{
  "encoder_arch": "resnext",
  "image_size": 64,
  "crop_scale_min": 1,
  "encoder_stem": "deep",
  "encoder_widths": [192, 288, 432],
  "text_encoder_layers": 7,
  "text_encoder_norm_position": "sandwich",
  "residual_init": "none",
  "optimizer": "normuon",
  "momentum": 0.9,
  "max_grad_norm": 5.0,
  "max_steps": 10800
}
Rows from block 2 of the text encoder, named by matrix and row number. Rows with one number belong to one attention dimension. Each number is 500 + 40 x the weight over its row's rms, rounded and kept within 0 to 999. All counts start at 0. Numbers have three digits each. After the name is the row's rms in percent of the matrix's.
# v: attention value (text_encoder.blocks.2.attn.v.weight, 192x192), inputs 0-95
# proj: attention output (text_encoder.blocks.2.attn.proj.weight, 192x192, transposed), outputs 0-95
v.21 105:462457533490439548533481500524467444467514449502500514460533458460504553502549458514535416588518472447498517512512579504545455434456508490515443480424497483529489461516482436435521524503524578520526543422507518464498472414476499481522477458515531558481467559477529575528502518459507517464
v.22 094:576476579493508514539535514541488490446550499544505448517544558524492546481514489446538528505505543531480447511494472468447483550516498425476518491525457544576453510509528561568459483598529492485454447475571522466509523443550503485581499547552478545503441479448472389466448491567479472463
v.23 099:461461454485522480469436466496506464520470398534528456497487591480457585461483463475529444385506491522479428442427475456512475487530464530505513519511483565506488479493555477519447444513480503466545443507507480447514490505504524482568515465539557560514502488547450463553565448457572526547
v.24 126:474501496543516430493518498445541421495439418549481563510489536495441537519512467447527548516470460526535480554581519498493532514537515543528494472552511434509540486517550421478487456431496530470559477507547505519541440443487510471546503533538477506468500544391495562489556479489475450474
v.25 097:512514435429455510448551540442521427511498556450559568562496531466593534462526537532524432591536543473553542487498537476510516489460491513485520511493433542530483479534537452489561494534500455560521536519526489487480506450482528497482501541535486502539511478441480543441492480526485521467
v.26 092:496513516484440483565493446496460507482550496486539486518456455563535454538470516544490479513539549503499500530519553474483522502422501401459484557478584589486442476475468559523461539515508476502526544465508543475485536573524544523479561451533514488545392511514525483542436605498566512464
v.27 103:441473505530515517464443440495524431476527480434498522523532548553522518523532473482491484568486484423496561525455519499495447501474534413472451547530559564521524525496537439505540453488456521483483504443488545464538467413573510448471460487510485540506472523434537527450465477489495569491
v.28 093:506508456493521585486515529524568552475487514442478477453483461459562435497480522512502489540452557481477515464448519474478461449423472456464513536457531521471491562552498505510532566533506549514524501508425551559466485515487499492423449408494530495482513527616512529492451484501522562500
v.29 090:485548503549559578495470501546554490488488473504482454437476510455477516557560557522494531542484417471503534473468504518428479389544528540496566499527570436401548511510511473462520558434483558506546478486421444574523462510459474465504569488494497485434533457535524519554489486521497492503
v.30 088:515464495515487450534556467510477513535503458507539522520440456465426484544484435496523454532498449487518477567546520447498539499515462471495517510530485507499452496494474532439413560478519507550517518467507485531482534562511517504467514492509493531507464554527499561506524628484556436491
v.31 097:561446507472450495452473524487541565472553557462520515470508614536565484465556554494479455487509468509521477462506460563555483511518467538498532473529477486511472517455517530554477477514532469520447526530544381461495488474479450467574497477470535558474492443500505422546526523597518515490
v.32 097:483512502457421421492554524478483521455500548443579463489520455499560531512472552510526495497510464514426473435464451519466503482465496458490561533468535622457497484479440559545444532481487442528504545487472510521460466547463568521461515466480565447515565429577540460524474518437532534534
v.33 101:411495494490520457523513432508504453522516464538442516528553557517523559470437499493525450498489479480483538548493469431482499526500524448483490488511513469580536418529585439494580457520456575478489506488497557504529468419516505397511413555547516521485517519420455561458537432485477514416
v.34 093:454552546572496482472532549449507477519483402505473436491509528462444530607507497519507576488467465484479502529489482549429466460543578515509476502551559476485492488502499498506469466437480536474497514516485565537545401532485524517480561542462465454504496460554516472533527471456472466528
v.35 093:509476524544531499503523595514500415517553480491477498463508582456397491533563437398523494533536511468521562535527509506559497464551538506549441439548448430538490515468568483520535507479476548511510477486474430486539511447464515507567540522562531491517462498447447478516524471532456465527
v.36 101:463554494452505525462454449533498576515440530567484508523493478442561521461455547556474496457481522503502529525506486409485481544447452497501507499489440429503566469572488525522535485562484533521467477565518577512482487505499485474461416590452502497461554538516513589456534429541478467473
v.37 107:488478478468446548527498473485522538521538539524462510447513498492477456427511482488498457541467580503560557506568519503575492552433463535511457483474516446592462533521536543515558482565540502482492517512525489471473541450512494487474373449532509537488433558450498508448483513547469559493
v.38 079:504416557476441484524513438552514553529511493539426517579512535623529480469469485445494477536434507565511541583547519521501539594499503502509442443511499497513482531529430444480495442567562514509496538482509514526490523446571519427494464496537503533457437533486501497478558559559517497480
v.39 105:501619406544589466481476486425527455504467556530488525457487527521485553496507506455424506410550529514491486546455432510495469547554486493548579533566479513438520539494537509536485497439465480409488453528512514520519471496528485506529451615520509524503483527509491516477453426508455469503
v.40 088:487464443494437463534469499507507448473517540445545508544500497533542553499511478449492492429515436488421502452454490410541551440450530413493547508491474542445543540499466540466518498535550457568459502446533487475441469511513543492497558457541523542539467489476479486581505454432503516518
v.41 100:528460492410457507477492524501450470545540491482569473502441498450482558487478455550538444481498537468502436485506501439492482436496436518490480437453458563536483418524468536553408528491510483531548517470509489452522546532467544563517520506472540478524550520546467477542563537467539504500
v.42 098:460422544508467537497566448513544508501494508509496523516558413532536466510498463523488531593452495525541519504447517533502545514478555483498505493441529459562395472509485472457551503571552502543474593518473489497451533513560537516452482496439461517480472513544456489544463567527513506517
v.43 103:481542491436564516474448455483507500486515477508477498482477523522526530475457460533501403503504538401449488455529512490495451497492490461490534500432539559562548491477520485503434564503439556458540464457456517483509473486511523484508429487504541521461554494519525528493507432457526552459
v.44 100:480525493521556512499533480538568501496469487504484545493521512482530417539542466497443548559462514556531525602467543473417510496477534532516508540488497445413497558507500470463559513536507472518529513510506550544478504476475469443491519516537416517493463524449534539448484484573501493523
v.45 101:481432540504480459482544572475516454504556423522534445542575516466493507531562531548489544520522450548476419503490540509426498435515534499486428487460424570542397459476549470475473476484513520540465514488492487461475506477478530509560612510501467448508475470547477458544550544551527465507
v.46 094:520452451513484434522509562485520511529425539546527506432508480536488554510482480428506481488477473546483396509481433518481542473529466523516550477457458527482445531480447547561465491511536462510531504522477479538455506574483563562546501504547556510477509514578478465562488508500551453552
v.47 090:483518482487468574519490530558469458522491504410534416486507512514505475596512509474498513505489538504497556519446535469477495423442616426519544510512487544444494553519446472434440528467526487509483459398526499451438500557557556495488557461581489482491433521518545499524368537505516546485
v.48 092:494484536541496470521507532450566478458519393575509487537477498588479512589455472511560457562495533521486535544457550524544494466455536474494415547478498516523425522488532565472412489485508495478488512415479597510497491535538550480448562464539488476511441528474516521438491549468555579529
v.49 098:496570505525549502492493469496541620488453501569441550495477470502491429455494566508466489466516536515556535510521460549500528608508492549543513542533563446517494498439527510476522513559440522506485489544506504555470511523513490510436482509461483484443510435476479545413525497487489498441
v.50 091:468437536472470565463548497540495552510540544514460470508509492410497407480543516531462471513510444505497463453517574502458517422470510553460494493452487477499431574529552507499520523537508581522478511474474491559435506475413480530468402454464479497506508556621515480507505586554536477522
v.51 088:529487442430460561486460523512523536518461568518526548522448453493512512435493524535475511503564569542532463436528492520533522563524432556525538410437419482508481478549431567495511562551516502562509509533489466450492536493466512537506519466438517479485500486513485456523497506526491480504
v.52 118:522509537473564614507428535509505570498520554498478454465535550489518472490549523464428496437489550494480538464466496525566476474509518527485527450499446469483479602455503552527537510556499531422465476544443480453510527499499449522571487506508528520519494447616498434484436476561493506565
proj.21 113:532512561560512429527539450477523503493462537521510496485514565570515471492510517540539502497434498561467509470474471511526454580486558501460450528400448558505549553428498507461471480553518484493505443543442495487552486420540518435490459513454489485554540500472528452564474478582482484506
proj.22 090:468470529530481573490507556563523565502471516474468453515474483438492522515493485489484410430529467506469531470552519476481428470544476485504480474512496421491486512464543490532556529425496521575517522571486471517510543508503461550455447422527486503485476453482425522527555517469506548447
proj.23 097:508502521510536497595400524572492484474509498474490510486523510508441498514477528517545484489539551525540491542478508473479382468500521540514469521489454493474561529495472503519472470492414482507536488472503471510522567435480477504498544427475485545471496544459486491477501475510523479535
proj.24 128:550575484500513484392431501452473521485594532450519524513481524496526452496520537449486426525501496521506523499522494483485436514542420471521490513440521492447528583541525630472452450464512514497497381521459601486497515475564557516491493467455515513462426574546503539458566483501551481503
proj.25 114:475473476463542472493528486518546462450412509519480443519518514458502511474477523525441508522430522537486490529459496568465506438542489481528520503466523573442524501389474589464445512524510513512517410476443509468442485540498517520494517442561487495458575474490524513526467465619472470432
proj.26 086:497501519485488501470557442525484513535498486549570495530487500473482484497489482500495532500531443524497527457552458505557529532450545453430494508551461413536514518547577470472510528503470488562517602482443467487466502541489477551453524492479489430552475396466482506546404452484487502584
proj.27 124:511538457454536530515488501522484470489500537531500501514470515463450467503490519481466469484470533551472504472510460525489457518530476481450452520496467514463511533472471608514423555505399488607503429538405458511554555488485494446442480419488500463532530534558506518514456466543462511528
proj.28 088:471483511497502464573504460523451497500427456499487503496499528548422586497523472476508514381522528484497454422479516513536523507479580549514518503471442527604490415458488404480506548502549488498513495522520429476566519522555433410607477502511485480528576448461539448523466477475434483522
proj.29 085:492557540456490463477488473410469497553527469477530493535528521598483542487437481464453530504476522527538427431465495539535536531461484533499478533461511534513528422470464477384481503496529457416450484465481557458507534444538527404525509542434475497542541548583503539408511473440486507561
proj.30 096:473571542532491533492564480541509474458512520461581496482528509595511487577498507491551516448447444425546532462494507512528486510470500499440552518531550501501528552501545415504481499497518485538463498485554510519497418537531522545589504513411497461525503512458552508536474497474544535508
proj.31 093:533492417500477551552482532460543540490521515561484436539461438500431482485537456526507456516533539456418466444421518541470521511497481521542521521523446528516498475451525506523559505572382502467528451516492457525530527532496424482409515564486468527501506506543420519449495490459496502465
proj.32 101:379469569496480499549559472523507473510437416503462558500511515504424538477496411509480578454573452501537490523449480472513527468492516548535582542493430426487485495512514475424521531499545497469552470475513542531474498500404488493551455521505498467490517437480514476499473542509481497509
proj.33 087:557511459549541514458444503474484523414466508456469480458455504427478475498541516473514439497415537520499540512461515510499397498592505449512429525473479496448502551483451582533455504447521504574544416518447545527492523499497556539465498458502543478530482522533495508501505464544490499491
proj.34 091:538533539513474486445449489484526518570561465499489590542483467462477497483482468474468510565532480509549464473536498449503538524495454528498501540494503464492496469597467497407506546471496486478496490495502553513506580437447530439553482476491517518453444522573437556474545468370488503589
proj.35 096:537554488526525539462474488506579491486511547448530440458517504481543422570483509553454469504458517539479445539478516496427429544527503503473458514480556492429495519432521549502466465475470476476460493522510487530458557469516547558449499542506415537534525566537467521503506502530544527471
proj.36 106:487420458505490529497472522461422495471458512497469495479530485489513567463485535459508525477438557437505550492475545549535543470505497493534479444540521556537477480565415500533489469506536551464517494465506525506466421585523494508542529472523590508475489506483540468519543475498471514492
proj.37 128:533503433554530463538546489510497572498435494514552442499503472474516504503529500532496479472497540524431527452487490526525435494524567453541439464471520491573530560461556481542503458527464513532536514564528398470522464543567493539476502510541489530486512489419482498589500453531485543483
proj.38 077:521484454532478611534477557527431494421514518495590543498403446488505538549544506487535430496559493501499488510564513514521488460504481455501505470559439493502467535518553512583526479443439525578527420552462498485583458549491440526494462489530474481504421455478429469560444486481468480456
proj.39 112:477513508432488481437436495465535505500485480491435499505490494487450435489483442472476508487467490440510549438472466500506521504519471538512511531541570519521488494562497555464496566506522504468515503494600541515494494456535503489528534494480505557447493527526521511420594506444518538410
proj.40 076:380520507455538565558485494469487463508449552496490474477572541474529482495475479578488545462482520561426492537440490566485474528522491496548521506556459535484483530472512530508505487495434467499544484478472451545436503555457480535464560477525486431565560413497565438468485568566472449465
proj.41 098:488542552555507459584556506544560448487430497478480495506618527517529529500511490532551559529447489493517538578451519470492476514517536516487529529512481500406513546459464416526500453547527519501526537445504470522420479445447518547492501503485475524443542465413561498553493538575542518502
proj.42 109:469448435540505536551527531585461519566508559549596497528424501519516559511484518486496454507508501520520474506590513539453529443484472478482513498501437548483492465484476466525496476498403542558472490538458470510541476537456465483486460477531500425549526506474419504558468460472447498526
proj.43 105:542517544523491431585503430497492498490470449497456476477542540544486499477524483465517547449457588507506547473438510437564414567514563514480475494495481473489528502451450439503466501513590521506542516486486493504524551422534510471472490513494507551488504489483568472529452491559537503536
proj.44 083:469484475456498586487522513528470466471531551475497496517437465508504638532397505518512502458479468488509439456560493583474577455473390494473502476532532539525486460507490549519482489458473489515393467536455523534576479592541463480498530504529470442562510558591469558491528502444467506474
proj.45 115:531445501537477574497496497562532513495520536519491515518376475483451538540462520547544484526495482523518433551526478496454493501470434523498513500454422543426541442481455477535486548464464477500482526472425555531507550476448492449522485505488511465495488497508399513472516498466483467507
proj.46 099:443519544546472554554463504583507504501425484448532539519480489530446541538524444512519514467567451449568489476503507486481518440465505594496554548561445479522493496503521452482550449499464547465536467503579485505517494471482488498596497504459455505520514472407457484442531559459500481417
proj.47 093:447510561454511526495544401490518435570506526540520592522495520476513490484474463483507535533540422516495509431505454501502560520479440516462529563503526507523455428536561490464514577495459446509504600484487506541468510591502468429490532461464478457545534472488538500470522542456476528525
proj.48 087:491487475511518558478517449544480521507538488476548551497424447476498500488506494525463517466529476509536519460636437444550464523456496473450492507496436461536525499526509451529468545422463512575514510512410502508576558505499456501505468445544501455507434462532442530566431434475483509542
proj.49 094:577454441496509506407490517461512508515604493531524474500495470539548492479476501465479490510480542418517538401527498535536573501470547421481485455549551498546522456569490446479538528479519518488422584497549551473527483564534501533450530531517540541449449568565495504486475445423549504553
proj.50 091:531485466567487495591538468533443514472455500486521518491471468557460557576561501494603537472456541488498421518461501524526515474436516538486481458480459532562530459441463373537549517499553488494484525570527453487547468504554509424578500595468511498518494472478498486525471512437465509550
proj.51 086:441455501557509441547550490520531551496474517499525438514501505552539515484561520550470484529503527467486492581479577582476492479463535495499531473502529555509537475426472439492534441543536534365519588448525486470479476496485505516435522547598485505464561479449545457475480511545515478440
proj.52 134:497462482457490507574458529471525558509448493545472518457489436466489508511520452521499501512544563456499430488539528519539540519453523548500496470483511530615484406524488431521544521489511508447431621505569442475536535438533422466537493532558475571502455501488461466491552506414482557484